config.yaml
encoder_norm: "groupnorm"
encoder_widths: [192]
decoder_inner_norm: false
precondition_frequency: 25
lr_schedule: "wsd"
warmup_steps: 220
Rows from block 3 of the audio encoder, named by matrix and row number. Each number is 128 + 24 x the weight over its row's rms, rounded and kept within 0 to 255. All counts start at 0. After the name is the row's rms in percent of the matrix's.
# conv: pointwise conv (encoder.blocks.3.conv.weight, 192x192x1), inputs 128-191
conv.86 099 [ 95  73 114 103  85 153 109 122 107  85 129 115 128 130 119 115 120 132 123 121 137 120 143 132 137 110 176 131 141 114  97 150 116 120 141 140 136  82 145 106 131 116 166 132 126 141 155 155  97  98  97 155 134 119 143 115 139 141 175 129 106 118  66 126]
conv.87 096 [107 119 127 104 128 179 115 141 131 123  69 169 119 149 135 166 152 120 107 176 141 138 122 143 126 117 134  94 187 129  85 132  91 102 118 173 109 172 153 148 179  93 132 143 112 132 101 166 119 142 135 130 140 127 121 150 133 160 141 118 155  77 161 123]
conv.88 093 [116  98 107 151 139 128 143  81 117  84 110 121 110  95 106 101 131 132 135 135 155  56 115 138 111 124 114 128 108 115 105 115 162 109 140 100 126 111 130 102 162 130  89 118 148 150 134 159 111 124 128 105 150 101 119 145 121 122 106 153 105 127 140 110]
conv.89 094 [121 130 104 127 136 143 126  94 153 148 155 125  96 105 133 126 122 143 141 126 141 100 151 143 123 148 119 122 143 130  87  88 145 123 138 128 143 106 140 125 164 123 155  97 132 121 120 145 140 118 168 136 121 132 113  90 106  96  94 154 139 143 118 157]
conv.90 104 [110 134 102  89 129 171 118 168 115 130 117 124 125 138 143 135  92  88 132 126 129  84 140 101 119 116 125 160 140 119 108 109 143 114 107 121 137 129 107 159 113 116  99 156 140 114 164 171 173 117 158 134 137 132 127  81  84 147 107 183 134 154 145 140]
conv.91 098 [117 142 121  96 141 136 115 161 142 143  98 136  95 112 143 106 161 163 115 101  87 221 146 107  99 104 117 143 121 125 136  86 106 136 160 148 119 130 129 100 125  87 122 108 127 104 121 124 112 137 122 137 100 121 108  96 118 140 105 101 140 120 141 138]
conv.92 103 [114 144  99 115 159 132  95  74 105 137 136 132  91 106 126 110 168 122 148 144 113 136 139 143 119 123 131 130 161 138 109 145 122 104 117  85 110 127  98 161 129 139 153 131 135 156 120 124 119 116  73 168 130  92 108 115 127 159 134 118 102 147 162 102]
conv.93 099 [125 110  88 119  94  99 100 100 131  96 139 116 129 123 138 128 124 147 135 116 135 136 132 131  89 113 137  97 110 157 126 130 107 167 169 129 181  83 163  91 147 106 115 150 160 149 144 166 132 122 141 124 156 133 124 109 135 143  97 115 120 126  97 127]
conv.94 112 [105  75 160 132 167 128 112 151 124 108 119 133 127 150 153 142 130 147 176 131  94 133 140 129 124 109 137  85 209 142 105 103 118 106 146 123  96 108  95 158 114 135 146 123 140 118 158 127 135 125  98 166 104 122 134 125  99 132 119 115 100 154 144 125]
conv.95 100 [116  83 129 158 115 130 147 149 134  93 109 105 108 109 131  83 106  94 122 113 151 153 132 136 130 111 120 105 104 151 175 126 115 148 108 124 143 154 172 129 126 119 140 147 132 115 124 129 139 161  65 175 153 149 120 199 184 123 148 103 147  91 166 158]
conv.96 094 [128 101 125 136 122 131 157 125 100 138 154 137 119 127 122 122 173 115 141 142 119 111 120 139 154 165 164 127 121 107  98  99 156 154 139 136 144 141 124 127  98 153 141 117 155 109 118 135 128 134  98 103 144 133 131 168 138 132 112 164 151 115 104 112]
conv.97 104 [114  91 126 123 147 184 119 137 139 141 144 102 142 139 116 131 238 113 142 142 158 148  77 125 102 145 145 128 124 151 154  94 129  95 101  92 128 124 167  99 106 137 148 141  90 148 130 121 120 178 157 144 101 135 111 121 164 166 162 148 117 120 146 175]
conv.98 100 [ 79 145 106 112 142 141 131 127 125 135 142 120 142 135 110 127 141 162 148 141 121 129 116 140 176 151 161 143 128 141 127  97 133 134 134 103 159 139 115 153  76 159  66 167 176 109 121 126 144 119 131 100 126 112 101 141 104 157 128 101 119 160  98  89]
conv.99 108 [106 221 162 120 171  96 150 132 137 159 127 166 148 125  95 150 145 160 120  81 139 118 131 116 134 154 104 105  93 127 143 126 163 108 121 110 145 133 109 127 127 131  92 112  98 169 103 161 108 126 168 154 154 117  98 120 104 121  95  94 126 151  62 106]
conv.100 117 [129 155 127 119 192 120 142  93 154 131 149 140 134 109 202 143 133 102 144 138 157 157 115 149 110 157 117 137 109 142 125 101  98 193 134 112  90 129 151 143 121  94 116 121 110 119 123 104 114  96 121 113 122 124 113 132  97 157 109 126 100 121 109 108]
conv.101 105 [160 149 120 102 182 101 117 126 170 146 132 131 113 146 134 146 169 111  94  97 146 142 154 113 113 113 151 130 134 165  93 126 176 137 121 133 103 135 168 114  95 106 112 130 123 134 149 138  92 173 164 130 136 131  96 103 140 145 134 126 125 143 125 101]
conv.102 094 [114 148 144 125 142 157 163 147 119 117 169 115 134 133 113 163  94 143 139 169 192 162 111 136 173 161 187 120 139 127 136 103 153 105 117 142 145 102  98 103 125 129 124 114 100 100  85 133 121 143 115  75 121 134  90  98  98 130 159 135 127  82 147 123]
conv.103 101 [104 110  87 120 146 148 121 113 186 103 109 156 114 138 112 149 134 132 142 136 109 103 179 122 127 115 132 144  88 136  96 114 123 113 163 129 160 161 123 107  88 147 131 136 132 107 111 138 151 141 129 102  80  76 115 156 159 122 114 151 158 150 110 149]
conv.104 096 [120 108 117 173 135 162 170 183 144 105 145 109  78  94 129 106 105 168 108 127 103 127 147 137 106 150 140 119  98 128  97 110 118 103 128 136 128 151 115 105 158 134 136 170 165 140 110 155 105 126  72 143 128 116  92 132 137 217 137 128 147 152 126 117]
conv.105 103 [107 140 122 156  95 135 107 140 119 105 136 116 166 117 107 196  99 147 130 145 142 157 117 165 149 116 153 136 163 124 162 105 156 126 153 116 110 113 188 150 137  78  73 141 127 138 130 126 114 165 143  73 124 125 140 132 135 175 107 102 150 133 173 143]
conv.106 095 [135 116 116 154 188 122 125 162 148  99 161 110 131 111 161 110  88 120 174 146 148 140 171 113 217 145 142 115 128 101 128 158 131 167  86 106 130 147 130 109 124 109 146 158 139 113 163 113 150 123 107 120 124 143 120 111 181 108 154 144 150 104 150 115]
conv.107 108 [113 137 145 150 135 104 157 144 113 136 153 126 160 129 116 115 149 131  54 110 121 163 101 127 171 103 116 126 137 139 155 152 147 124  84 103 150 152 190  99 124 123 154 136 120 118 186 119 144 114 178 167 137 139  97 180 142 149 127 122 190 148 135 121]
conv.108 100 [119 158 115  93 150 111 103 134 133 155 139 140 209 163 109 119 102 116  84  89 162 131 123 118 166 121 132 178 129 114 111 145 179 123 130  74 124 124 152 124  72 155 142 134 119 110 127 139 134 114 148 140 152 166 139 148 106 108  98 184 122 115  80 105]
conv.109 107 [108 120 110 153 165 137 142 147 150 133 146 136 124 166 142 138 125 111 113 130 117 183 171 123 126 119 147 141  96 105 145 112 123  88 108 125 113 110 128 116 118 109 144 136 159 117  85 109  92 192 154 118 169 121 114 103 109 140 125 113 140 135 161 116]
conv.110 103 [148 104 110 116 127 151 128 156 133 131 118 145 161 105 134 132 123 152  87 147 121 128 157 153 134 117 178 110 140 143 110 132 117 123 144 119 128 146 103 134 122 108 163 121 132 133 157  87 106 161 114 117 152  96 133 152 143 143 155 129 101 166 132 148]
conv.111 106 [106 121 127 135 134  97 164 166 141  62 147 171 130 151 123 141 211 138  88 132  70 104  78 111  54 130  95 156 164 126 154 143 135 145 106 167 142 115 114 105 114 182 136 125 125  99 127 130 116 150 135 101 118 109 130 135 160 123 150 148  73 142 184 161]
conv.112 094 [126 157 108 110 130 127 138 143 100 157 169 122 118 115 134 103 165 128 137  88 143 125 110 126 133 111 131  77 146 147 139 112 147 135 119 126 152 126 123 170 148 131  72 151 112 128  76 149 132 144 134 103 141 100 115 122 137 153 178 169 153 154 125 139]
conv.113 100 [115 139 113 142 119 137 140 165 124 119 151 129 142 174 134 139 139 113 140 107 137 120 134  98 139 122 115 169 143 130 174  92 151 121 127 145 104 148 103  97 140 117 119 153 144 127 136 136 147 146 131 128 109 103  87 143 132 109 100 191 129 153  96 143]
conv.114 092 [134 134 131 124  95 153 179 191 176 104 144 107 122 114 121 156 127 175 115 157 101 156 158 133  89 111 108 120 125 145 141 103 167 167 163 127 120 150 171 157  93 122 120 160 116  99  97 117  94 173 148 126 105 148 140 145 124 129  96 122 172 103 162 164]
conv.115 095 [116 165 106  97 148 141 127 113 121 103 114 125 116 131 129 157  92 177 129  98 136 152 117 121 125 115 129 117 153 141 109 118 195 137 119 131 131  91 148 115 109 151 187 107 168  95 173 114 126 152 184 138 140 152  94 140 172 103 153 118 134 144 172 101]
conv.116 106 [130 123  96 147 124 131  82 112  99  84  87 134 152 175 127 151 145 111 106 105 103 172 103 124 122 134 145 123 112 110 139 122 122 121 163 114 105 127 117 163 136 132 119 150 115 143 117 105 126 121 160 110 121  85 146 111 134 165 110 113 116 165 136 158]
conv.117 095 [127 108  96 114 170 163 138  99 131 109 165 102 173 134 135 118 130 136 108 159 120 134  73 105 126 138 118 125 139 128 136 128 121 108 102 132 161 144 108 137  90 160 110 127 167 145 142 108 129 158 142 113 103  89 154 128 112 148 114  91 101  97 161 129]
conv.118 090 [143  74 130  99 155 136 148 159 132 202 133 167  96 101 114 172 125 119 160 158 175 137 147  97 164 148 151 106 122 118 168 126 105 130 109 108 124  96 103 150 102 147 129 124 152 160 157 146 141 157 151 102 126  62 139 150 104 100 132 141 105 121 102 164]
conv.119 096 [135 150 156 148 113 119 182 115 128  94 118 137 146 120 115 188 114 148 139 107 134 120 123 155 144 139 143 123 128 146 132 135  96 144 158 140 136 128 136 143 164 152 119 112 145 113 135 153 130 183 176 129 125 137  63 147 124 169 132 151  96 139  97  99]
conv.120 106 [144 112 137 151 139 158 121 110 131 122 104 163  98 161 182 111 104  88 153 130 125 121 124 126 128 137 144 103  72 140 126 137 100 136 135 125 134 118  96 140 172 135 143 121 144 111 133 135 103 109 124 150  72 121  90 105 155 143 102 112 134 150 151 103]
conv.121 110 [101  96 116 130 136 135 125 147 145 147  94 128 107 115 124  98 108  91 142 132 114 178 140 102 124 100 179 148  74 119 123 165 100 130 115 184 106 133 173 109 100 134 138 137 116 127 125 144 119 153 129 166 117 137 102 123 149 154 155 103 192 119 102 137]
conv.122 103 [122  92 158  88 142 130 126 121 167 120 110 145 136 148 171  87 120 157 121 137 117 111 130 147 105 149 106 119  88 122 155 165 145  98  88 134 152  69 149  86 109 116 140  89  91 115 152 129 126 188 166  68 134 131 160 139 139  91 114 174 130 111 161 130]
conv.123 094 [123 104 132 167 130 111 109 135 123 119 172 194 118 123 119 122 139 159 155 114 118 122 149 157 128 116 117 149 154 191 107 147  79 121 170 106 130  95 123 115 115 141 157 115 138  90 151 113 119 116 113 123 125 142  87 142  94 134 131 104  97 155 152  82]
conv.124 097 [107 150 124 160 191 122 137 145 104 135 158 138 127 136 114  92 191 127 169 123 127 149 135  91 147 110 115 116 155 113 138 129 122 159 100 137 136 114 107 111 160 146 120 104  99 146 103 145 128 107  97 128 158 121 123 107 134 144 115 102 138 130  90 134]
conv.125 105 [141 165 138 116 104 106  98 131 169  92 108 160 133  84 112 113  80 131 111 160 140  93 106 170 134 177 100 106 127 128  87 127 149 146  90 123 188 126 120 156  99 130 134 138 116 123 137 132 138 107 146 140 106 139 119 153 115 114 161 135 138 117 149 126]
conv.126 121 [152 114 139 113 125 189 102 123 134 134 152 102 166 120 107 129 141 134 122 145 123  79 133 111 117 102 105 117 121  95 121 128  86 140  84 107 139  91 109 133 109 129 105 148 110 142 157 131 138 106 144 105  88 189 108 133 125 148 142 145 102 148 122 107]
conv.127 106 [105 175 144 100 172 111  99 116 148 110 114 152 162 128 150 133 137 140 123  99 119  85 145 113 115 164 126 152 110 139 106 120 162 123  88 125  91 176  99 135 154 142 165 134 137 158 135 170  92 175 109 145 119 131  98 134 113 116 133  85  93 137 105 110]
conv.128 095 [113 166 114 111 114 129 136 120 157 113  79 161  95  96 130 106 145 124 188 137 131 136 125 156 147 149 120 175 115 148 131 175 135 124 137 139 109 131 119 105  96  84  77 131 186  98  76 160 101 111 124 146 104 128 114 134 135 149 133 124  90 148 115 124]
conv.129 101 [151 117 141 137 148 162 118  86 112 113 125 127 152 132 112 129 161 137 172 119 142 184 123 141 128 175 140 145  76 133 167 149 143 156 152 142 161 123 117 137 146  91 167 142  97 167 168  83 117  74 139 107 139  97 121 160 141 125  95 117 104 129 121 146]
conv.130 088 [162 136 137  74 111 135 139 144 140 175 111 176  92 124  70 134 118 133 121 124 132 126 144 101 143 133 141 136 156 139 132 120 128 134 161 117 111 148 134 141 160  95 154 132 100 124 140 100 124 122 165 152 111 119 104 177 127 113 119 108 160 107 159 119]
conv.131 110 [121 159 118 122  93 124 154 113 127 129 141 135 138 134 166 157 148 104 111 195 109 123 126 143 180 121 144 146 153 154 110  85 145 135 124 125 117 139 129 154 106 141 110 120 115 126 172 110 135 112 133 123 115 102  69 128 109 116 105  74 132 106  98  96]
conv.132 104 [107  91 130 124 135 184 108 137 123 121  82 127 121 156 153 116  89  98 117 124 104 117 130  98 138 138 143 136 121 135 108 140 143  94 152 111 112 131  85 160 126 137 133  99 127 146 159 128 135  99 151  98 116 131 152 134 150 116 134 118 110 151  99 101]
conv.133 098 [116  96 100 108 140 124 129 121  83 101 148 134 111 162  89 170 103 129 121 142 144 108 144 158 132  80 188 134 160 114 110 165 187 158 112 125 137 117 174 133 167 120 135 167 115 144 125 112 122 116 171  90 133 105 128 136 116 148 118 100 154 135 126 110]
conv.134 102 [126 100 124 119 103 102 139 144 142 144 107 141 151 135 160 152 115 127 156 162  97 125 184 141  89 107 130 127 121 115 137 100 147 126  83 124 136 130  99 178 112 135 135 151 127 155 172 137 146 114 177 130 135 129 158 172 132 123 154 118 164 125 156 149]
conv.135 107 [129 168 134 159 172 135 114 138  96 117 118 157 148 142 121 104 123 119 126 149  78 136 115 128  93  70 111 122 127 127 147 143 183 133 126 128 123 138 114 141 164 135  86  77 136 164 126 108 107 144 151 169  84  91 137 118 156 147 139 112 156 151 125 177]
conv.136 102 [165 168 150 124  55 123 139 144 133 119 121 121 100 164 112 155 116 122 111 131  78 127 139  93 133 150 145 145 107  98 124 140 153 102 117 114 121 127  97  94 155 145 111 148 114 105 181 112 133 121 191 120 118 137  84 145 126 157 166 134 168 152  68 140]
conv.137 111 [225 106 127 131 127  96  96  77 107 121  88 102 110 110 131 139 141 128 100 137 134 148 124  99 105 112  87 129 154 162  97 113 150 140 183 138 117 160  90 101 130  97 158 130 136 190 140 118 112 123 112 155 141 161  98 176 112 159 135 100 159 127 158 129]
conv.138 104 [124 115 121 106 158 138 127 152 146 115 130 146 105 125 157 156 144 147 146 139  97 146 106 111 127 121 148 115 122 140 108 144 114 146 125 126 119 161  97 120 113 135 153 161 103 101 127 113 169 198 126 153 140  70  78 131  94 149 101 122 136 155 222 152]
conv.139 105 [113 120 104 125 151 125 122 127 119 110 119 172  98 140 104  92 102 112 124 161 124 124 135 140 141 144 112 147 155  92 157 127 131 165 153 132 150 141 175 140 159 137  91 111 117 124 136 138  98 194 122 135 131 147 110 126 113 138 134 131 157 161 146 162]
conv.140 108 [113 130 102 145 164 116 131 132 140  93 101 120 108 151 154 116 145 105 108 159 105 122 118 160  75 109 120 110 139 125 100 149 112 111 159 178 157 125 138 144 114 141 136 133 104 119 117 159 129  88 160 116 103 127  87 122 131 133  99  96 161 162 111 197]
conv.141 092 [ 96 102 147  97 101 110 131 103 135 108 176 157 131 123 130 145 124 148  99 127  73 104 140 127 101 120 149  88 133 127 154 145 171 123 106 116 110 110 146 120 179 135 127 107 155 182 114 154 193 118 160 119 152 113 104 195 130 159 136 112  99 161 162 155]
conv.142 102 [146 125 138  83 100 100 100 127 128 158 119 170 167  99 122 139 129 120 134 155 125 101 118 157 168 158 151 177 109 148 120 131 141 117 162 158 133 158 115 133 145  99 132 135 151 151 145 140  81 116 109 132 146 121 119 105  90 111 110 139 128 117  96 134]
conv.143 091 [127 140 132 111 124 156 157 150 157  92 164 145 112 176 163 165 179 109  97 106  88 169  91 115 118 146 122 142 124 150 144 101 119 150 148 167 120 129 127 142  99 164 109 141 143 139 127 141 107 114 122 132 147 118 105 123 133 172 159 118 116  92 151 158]
conv.144 104 [ 94 104  76 122 159 148 120 132 109 124 145 183 117 160 124 127 170 133 111 148 175 112 147 160 105 116 169 169 131 135 122 117 131 143 141 148 133 122 123 149 108 123 115 105  96 125 187 136 169 135 134 112 169 146 128 145 132 103 142 128 102 112  91 103]
conv.145 104 [153  94  81 181 117 105 131 136 110 141 106 128 137 144 148 118 130 172 133 131 141 153 120 153 135  96 153 121 115 131 117  82 155 134  96 178 167 136  88 153 134 127 135 122 119 131  82 134 110 114 142 131 183 148 100 102 102 125 138 155 129 146  91 120]
conv.146 111 [149  95 104 145 128 122 124  97 150 150 116 124 133 124 127 172 124  92 154 127 144 140 140 116 130 113 150 128 122 197 143 141 151 114 142 109 138  87 145  84 171 166 144 194 147 140 117  83  76 145 135  83 124 107 130 145 134 133 119 105 127 162 160 117]
conv.147 109 [ 50 117 141 114  97 132 109 105 115 119 118 143 125  88 139 139 153 145 114 124 119 126 100 143 148 149 131 127 119 137 139 107 112 150 145 118 111 140 123 143 161 162 131 141 160 102 108 120 139 156 128 131 174 123 159 124 143  67 174 147 113 123 113 147]
conv.148 091 [133 129 110 153 102 137 191 145 133 163 114 141 132 112 155 128 147 134  96 106  96 143 172 103 121 115 102 123 137 170 133  78 139  97 124 130 125 116  89 158 140 130  98 150 157 132 125 121 126 169  87  99 139  99 146 132 113 148 160 144 126  73 118 124]
conv.149 100 [ 86 100  86  85 161 104 120 101  94 172  99 132 128 121 141  96 155 138 108 103 109 143 110 155 167 123 138 150 133 182 127 113 141 153 118 132 136 149 114 131 100 139  93 148 115 146 125 147 126  92 127 110  96 146 117 174 164  97 116 115 128 122 152 107]
conv.150 100 [117  97 152 175 158 112 173 114 134 144 176 169 157 132 120 154 135 121 119 104 108 128 131 102 149 131 159 104 117 158 116 129  92 134 142 102 147 131 144 155 110 109 128 174 104 129 156  70 145 113 112 138 119 174 141 106  91 101  90 136 134  91 129 159]
conv.151 094 [128 109 131 141 133 111  95 160 106 137 125 134 121 111 106 155 112  75  48 151 124 151 181 124 100 157 161 111  82 105 130 124 163 113 153  86 151 162 141 164 126 153 141 115  93 133 122 109 129 123 155 123 123 129 133 106 218 145 141  87  98 158 121 120]
conv.152 094 [113 157 117  85 107 101 137 131 130 153 147 114 117 133  86 127 137 124  53 120  89 104 144 140 170 144 127 127 146 142 123 107 166 145 187 155 159 184 158 131 146 125 117 130 146 109 139 128 124 127 174 161 154 119 103 155 117 104 143 150 131  99 119 115]
conv.153 098 [131 150 123 154 110 165 132 111 145 127 119 117 128 123 126 153 159 101 156 130 129 110 163  89 140 137 104 121 158 140 142 139 134 144 120 164 165 151 137 169 116 123 110  87 174 133 166 127 122  93 119  95 125 153 145 116 115  98 166 115 117 173 109 106]
conv.154 113 [120 147 139 132 139  54 128 150 137 109 137  98 128 115 134  95  91 121 151 134 159 138 152 159 119 140 111 133 100  99 122 181 157 120 100 121 147 135 167 155 132 132 125 110 123 132 158 136 100 104 123 159 139 129 109  94 106 116 146 148 121 135 122 133]
conv.155 106 [123 133 128 138 159 143 161 131 119 133 143 179 105 153 166 171 159 104 159 162 132 131 151 125 144 116 144 124 132 124 127 151 101 116 107 132 108 161 122 138 119 123 108 127 137 109 140 148 118 155 133  99  82 119  76 135 150 158 163 138 188 154 110 107]
conv.156 106 [118 146 122 139 130 117 124 128 136 124 147 127 107 110 104 104 131  94 100 141  87 153 122 122 110  96 136  92 131  91 101 105 153 112  94 144 109 144 142 114 111 152 119 118 115  95 113 106 117 140 135 148 105 145 176 129 111 120 107 138  95 149 122 136]
conv.157 111 [113 115 142 100 187 136 153 144 128 152 119 107 121 138 169  99 132 132 154 151 140 138 107 154 136 125 117 117 123 147 149 101 118 151 103 115  96 162 156 129 138 105  95 115 154 123 120 152 112 144 137 109 161  65 122 180 140  94  94  98  91 156 102 144]
conv.158 088 [137 131 118 128 154 115 161  97  91 127 132 124 120 144 136 129 150 119 137 176  99 146 123 162 119 118 148  96 115 112 136 133  98 106  81 129 122 134 124 173 144 147 112 166 108 122  60 140 137 163 135 138 144 141 166 154 160 191 132 109 121 175 118 148]
conv.159 102 [113  84 146 121  63  93 134  92 129 150  95  91 149 126 172 103 137 162 103 132 112 137 149 148 125 134 151  99 100  99 149 127 131 114  70 141 140 115  88 142 147 133 145 111 143 122 145 119  83 144 154 139 107 120 129 148 168 160 128 144 123 166 158  80]
conv.160 102 [ 94 102  86 154 123 115  93 162 127 130 106 125 131 109 151  82 123 116 110 128 113 134 114 133 133 130 144 147 113 139 137 148 123 120  84 141 114 116 154 131 146 120 129 131 136 100 135 124 125  96 114 141 167 123 146 105 140 117 152 104 152 116 177 132]
conv.161 103 [131 141 125 132  91 153 119  86 130 139 125 103 108 191 130 110 125 119 111 115 134 154 120 138 131 122 130 156 153 117 139 113 188 147 213  96 130 143 136  98 115  98 123 118 133 146 132 130 105 114 126 111 143 171 158 103 170  97 114  90 131 195 105 170]
conv.162 103 [ 89  98 123 114 125 133 112 149 134 136 126 140 101 126 121 153 144 133 125 133 150 136 112 128 122 108 123 133 157 116 138 127 135 135 149 121 116 143 157 140 115 128 171  77 161 151 145 164 108 125  97 120 147 128 103 148 115 127 122 115 137 138 161 151]
conv.163 116 [104 117 113  97 113 147 154 133  90 149  97 109 130 137  64  68 145 140 123 128 146 116 147 105 114 120 122 108 152 170  87 104 143 132 128 144 108 140 103 124 133 164  94 138 144 147 101 115 118 154 118 136 144 147 129  89 149 163 137 115  82 100 154 155]
conv.164 104 [ 98 118 129  59 131 165 105 119 138 112 165 131 162 157 146 162 159 147  99 147 174 148 141 100 118 146 122 130 135 150 132 147 140 126 130 150 110 135 124 158 115 143 132  66 122 176 130  89 192 138 162 120  93 111  85 134 127 102  94 138 122 136 105 133]
conv.165 104 [134  90  80 125 148 145 132 122 108 166  84 143 164 131 143 128 150 138 170 105 189 115 128 125 114 111 136 133 135 171 121 140 135  90 118 114 107 114 126 121 189 162 151 171 147 140 147 136 103 121 116  57 100  98 103 154 133 132 112 123 116 122 143 148]
conv.166 102 [110 183  59 109 132 126 160  89 111 144 132  95 119 120 148 139 132  90 134 109 132 146 123 131 130 179 132 144 121  90 108 110 127  98 102 118  93 133 132 105 145 137 135 158 131  95 103 146 113 101 117 112 153 174 128 142 151 126 112 104  98 131 136 102]
conv.167 090 [128  78 114  98 137 123 125 106 118 132  73 132 132 120 147 129 110  90  82 128  95 145 133 148 136 133 121 140 159  91 145 139 127 165  96 130  89 134 107 154 102 159 135 150 103 134 124 142 120 127 112 156 132  86 122 148 116 124 133 160 140 119 138 135]
conv.168 110 [128 156 137 101 107 139 146 103 181 161 123 128 130  90  96 140 141  88 110 108 109 134 108 117 173 156 171 130 131 124 134 137 132 158  89 118 108  99 170 114  75 113  84 117 125 161 161 128  93 116  97  96 167 169 133 142 161 128 112 132 122 129  97 106]
conv.169 096 [152 149 146 148 125  91 127  88 156 103 121 164 177 142  93 102 121 124 115 103 139 115 150 149 112 169 112 158 142 164  99 149 134 135 103 129 158 114 128 116 128 126 125 133 151 119 130 147 159 133  87 128 131 115 132 113 120 113 104 143 127 124  82 164]
conv.170 102 [138 108 117 129 195 116 145  89 146 155 119 133 138 156 179 105 149 100 158 149  74 134 136 139 165 122 124 116 137 129  95 140 108 135  89 136 132 133  97 110 108 121  95 123 134 101 150 120 104 117 163  92  83 146 137 112 120 103 138 119 113 145 124  98]
conv.171 096 [133 136 152 144 120 115  88 135 128  92 179 134 140 116  91 160 153 114 141 158  96 124 136 100 147 122 129 140 149 138 134 132 132  99 137 124 154  90 108 101 110 139  93 128 122  93 119  83 145 114 124 126 140 103 113  87 116  95 101 155 146 127 116 161]
conv.172 111 [ 99 127 175 125 106 126 118 139 183 145 137 145 118 138 142 146  87  94 135 127  98 162 130 123 127  80 122 130 143 104 167 147 102 113  98 151 151 109 115 140 104 121 118 124 132 154 120 104 118 141 124 150 118 114 168 114  84 155 112  94 119 166 100 143]
conv.173 100 [133 169 131 163 100 121 150 137 124 102 108 138 129  99 134 138 108 147  66 112 131 158 100 120 149 124 131 139 121 102 114  90 130 125 113 130 116 138 113 109 133  67 103 110 106 157 116 146  97 157  95 106 136 147 107 127 115 130 173 127 136 106 184 111]
conv.174 102 [107 136 143 171 124 162 144 121 122 133 155 111 101  88 134 130 155 130 110 185 123 143 104 117 165 132 119 127 165 105 135 186  92 168  98 108 145 147 205 125 131 121 159 138 119 125 130 128 123 150 156 119 140 141 112 109 123 142 135 146 102 132  98 202]
conv.175 092 [128 109 100  81 143 152 123 128 106 165 115 136 156 123 129 130 160 134 170 114 156 126 117 121 141 121 131  88 153 133 128 117 130  97 137 143 134 124 163 131  94 113 113 102  86 131 134 154 123 156 180 137 133 143 140 134 145 164 106 152 144 146 127 149]
conv.176 088 [123 114 117 125 130 153 129 122  94 152 137 108 152 126 151 113  82 119 156 124 142 143 156 105 138 111 132 117 127 143 105 166 105 160 111 122 127 167 122 127 140 115 103 107 103 117 162 176 114 156  81 120 169 144 131 151 141 112 105  72 111 160 137 112]
conv.177 127 [148  67  84 127 105 181 120 110 121 130  92 147 128 135 140 123 117 125 139 124 109 127 108 148 124 146 102 124 137 117 159 147  87 108 106  95 131 119 142 162 118 123 209 168 149 122 127 127 166 146 159 130 141 135  98 143 164 119 126 127 104 104 102 149]
conv.178 093 [161 119 138 154 121 141 146 124 169 117 132 144 141 157 119 165 125 127 132 132 113 125 132 127 112 130 112 109 103 152 111 169 141 147 121 141 147 105 131 155 119 103 120 168  72 198 154 104 148 147 159 103 130 148 138 110 123 141 134 120  81 125 116 120]
conv.179 091 [134 115 155 141 122 164 110 142  66 101 151 141 148 144  93 107 130 134 110 115 104 163 124 129 135 137 114 133 118 166 172 118 132 175 117 142 127 121 150 140 134  87 133 135  63  89  79 149 136 148 113 119 159 132 125 128 112 113  91 128 114 111  74 138]
conv.180 095 [122  88 115 119 146 118 163 124 126 128 129 141  87 157 161 134 111 133 138 168 148  78 125 127 127 150  93 127 126 129 127 117  73 128 152 150 110 148 158 130  95 109 162 134 110  89 136 135  84 122 123 120 172  94 107 131 108 137  99 160  81  93 113 137]
conv.181 105 [126 149 150 124 144 120 158 139 130 154 105 117 114  99 127 109 107 128  92 160 111  98 114 120 115 140 128 124 152 136 116 156  87 140 157 113 150 156 128 124 144 102  95 109 105 149 141 103 107 126  61 157 110 116 139  69 106 100 118 121 141 160 145 122]
conv.182 114 [105 113 113 131 120 146 124 108 127 128 106 109 101 141 111 142 144 152 126 119 115 138 112 131 141 126  95 106 150 126 135 115 121 124 104 161 109 171 126 142  51 107 124  12 119 158 122 169 147 121 150 112 149  98 115 162 154 116 166 145 172 114 129 115]
conv.183 109 [103 113 105 136 154 164 141 148 133 140 164 146 120 127 149 130 135  89 161 130 126 111 102 136 105 121 133 139 155 109 136 145 134 149 131 129 119 116 137 163  97 130 142 116 134 106 130 103  98 109  99 102 121 136 143 113 105 181 136 130 168 128 172 100]
conv.184 106 [124 178 135 122 103 107 122 131 131 183 120 153  94 167 129 105 152 148 139 151 125 152  91 109  99 124 179 119  94 129 136 105 116 122 100  89 107 165 116 121 107 113 126 119 114 127 119 111 116 134  94 138 110 124 110 130 139 100 151 169  96 141 128 130]
conv.185 096 [144 106 117 108 167 127 132 151 160  91  99 132 129  90 110 137 114 136 145 114 111  82 147  85 169 105 134 139 102 140 101  96 156 158 142 151 118  94 133 125 103 109 151 113 129 125 134 142 125 158 139 138 102 112 119 118 138 133 175 124 125 128 184  93]
conv.186 096 [111 139 115 141 141  78 129 123 118 133 151 148 145 157 142 142 105 149 113 132 139 131 171 195 117 139 147 143  98 124 109  82 146 166 123 107 111 147 117 142 130 122 152 115 136 131 113 127 137 122 140  90  94  91 142 109 140  82 111 141 132 115 161 122]
conv.187 097 [ 90 109  80 131 135 129 111 159 143 155 109 162 125 111 138 158 164 117 130 118 120 140 139 130 113 129 119 110 107 123 114 158  91  99  77 112 156  81  64 141 129 110 131 159 156 134 109 168 120 122 148 123  91 110 111 109 129 104 112 136 149 169 129 121]
conv.188 095 [158 145 124 102 124 145 120 104  95  91 147 124 147 159  74 130 118 145 171  98 118 160 118 125 140  78 109 153 131 147  73 149 104 158 110 160  91 150 144 147  78 130 147 114 124 136 101 133 126  66 147 163 121 129 144 174 133 123  56 103 143 135 123 152]
conv.189 093 [123 117 100 124 149 141 118 111 108 142 115 147 128  62  84 124 148 112 117 175 119 149 116 121 163 122 105 148 126 126 133 160 136 115 126 108 126 141 157 113 108 168 164 100 134 138 131 132 144 101 108  86 151 118 132 107 111 113 123 118 113  95 143 100]
conv.190 098 [129 134 117 151 159 144 142 165 127  94 149 127 139 151 144 159  97 131 145 155 163 168  94 101 129 164 115 105 103 172 144 127 105 121 106 119 142  86  91  99 128 129 137 151 104 112 123 130 126 157 147 159 128 124 127 122 155 168 133 100 152 160 170 167]